Weights of a small class-conditioned image flow-matching model.
Model: 7.47M parameters, 32-pixel images, arch unet, widths [64, 128, 192, 256].
Training: muon at rate 0.0055, batches of 128.
Data: trained on procedural textures in two colours, tilted and lit, 48750 training examples, 33.9 epochs.
Rows from block 4 of a small class-conditioned image flow-matching model, named by matrix and row number. Rows with one number belong to one channel. Each number is 200 + 30 x the weight over its row's rms, rounded and kept within 0 to 999. All counts start at 0.
After each channel's rows are labels from the 100 images, of 14976 (inputs lightly noised), where the channel reaches its highest value: "patch colour" is the nearest of a few named colours to the mean colour under the peak; "top examples" is what is common among them. Only what is clearly more common there than usual is listed. The data: procedural textures in two colours, tilted and lit. In brackets: how many of the 100, against the usual share in percent.
# convs0: first 3x3 conv (model.mid.0.convs.0.weight, 256x256x3x3, each kernel summed), inputs 156-207
# convs1: second 3x3 conv (model.mid.0.convs.1.weight, 256x256x3x3, transposed, each kernel summed), outputs 156-207

convs0.111,169,192,195,151,117,142,224,196,152,188,220,226,212,215,166,176,181,184,226,215,260,198,197,191,244,185,195,202,180,226,197,184,178,180,205,168,228,195,215,158,216,182,224,237,185,225,161,133,223,238,229,239
convs1.111,267,206,212,206,230,215,229,228,222,191,249,202,165,193,173,182,195,252,213,184,232,215,175,248,203,205,200,190,191,252,194,198,171,181,190,200,194,216,243,188,164,206,186,207,202,179,202,173,188,221,208,182
patch colour: brown (46 vs 21.6)
top examples: black (57 vs 17.2); pattern colour: black (37 vs 8.5)

convs0.150,190,158,200,201,170,198,132,190,168,195,176,191,175,138,201,150,194,180,193,242,225,208,191,197,215,212,166,203,197,197,149,220,208,166,192,175,221,191,190,140,198,244,182,242,158,220,238,231,201,191,222,183
convs1.150,185,215,158,174,189,144,243,204,227,130,188,169,182,186,191,225,194,222,182,223,222,252,211,186,228,227,186,211,181,184,208,187,218,255,233,223,192,233,220,215,139,201,196,233,186,229,159,210,165,240,203,228
patch colour: brown (44 vs 21.6)
top examples: black (42 vs 17.2); ground colour: black (33 vs 8.8); wavy (27 vs 3.2)

convs0.96,104,227,191,181,153,122,183,199,183,221,251,194,213,193,170,216,209,182,196,188,241,195,241,198,230,154,150,196,119,222,206,198,162,206,220,180,176,162,181,195,179,156,199,199,214,185,197,183,152,233,175,200
convs1.96,198,193,196,197,198,149,204,209,201,239,231,238,193,190,248,172,159,185,126,184,221,173,224,172,210,240,224,176,202,223,135,197,202,196,186,218,182,256,212,239,206,207,240,192,188,196,216,166,199,260,211,211
patch colour: brown (44 vs 21.6)
top examples: fine scale (63 vs 29.6); crosshatched (46 vs 3.3); black (45 vs 17.2)

convs0.110,181,254,160,155,189,199,206,216,217,237,208,237,246,193,179,189,202,253,172,217,241,222,242,176,211,191,192,200,192,227,190,196,196,187,201,131,185,171,184,156,210,257,231,191,225,210,178,180,215,196,219,208
convs1.110,194,228,207,211,205,176,207,185,241,208,232,200,202,252,167,196,165,174,209,163,263,271,199,187,247,194,244,178,187,186,213,261,165,213,228,222,209,211,205,238,209,191,187,175,172,169,171,163,139,187,227,230
patch colour: brown (45 vs 21.6)
top examples: black (46 vs 17.2); ground colour: black (29 vs 8.8)

convs0.54,148,197,186,190,184,162,242,213,213,236,154,200,232,200,229,177,182,239,233,214,195,242,146,185,178,172,207,207,162,223,245,270,176,202,175,201,177,211,199,178,172,210,240,150,230,190,213,222,220,194,249,189
convs1.54,171,156,211,172,168,189,168,179,175,244,268,219,188,241,191,192,230,183,202,165,285,187,178,171,279,259,246,205,223,164,190,206,196,214,209,125,192,194,237,221,192,192,177,168,201,209,190,211,181,169,150,241
patch colour: brown (47 vs 21.6)
top examples: black (41 vs 17.2); checkered (27 vs 3.4); ground colour: black (25 vs 8.8)

convs0.105,219,225,188,176,172,174,175,220,222,202,207,200,186,228,193,160,212,176,171,196,244,180,228,250,161,221,170,190,198,168,207,178,185,175,245,141,179,198,187,208,208,147,217,220,211,202,195,155,210,238,239,274
convs1.105,167,214,218,221,196,192,245,206,240,219,176,140,256,202,197,211,146,216,252,170,199,177,147,241,206,244,223,210,165,129,151,190,206,211,243,199,244,200,211,198,146,201,211,238,207,180,172,207,181,223,193,128
patch colour: pink (29 vs 9.8)
top examples: white (38 vs 16.8)

convs0.16,212,207,214,213,199,254,176,187,184,221,163,127,240,172,250,195,210,195,210,212,120,185,257,112,183,220,191,208,195,211,250,171,211,188,241,221,197,171,201,226,216,153,179,148,193,212,172,224,189,149,193,153
convs1.16,170,208,218,183,129,199,170,223,201,172,182,218,225,173,171,195,218,225,149,203,156,217,145,238,189,196,205,211,207,166,181,189,195,146,160,258,189,161,135,211,200,223,198,214,185,175,235,194,171,181,220,159
patch colour: brown (44 vs 21.6)
top examples: crumpled (71 vs 39.7); black (37 vs 17.2)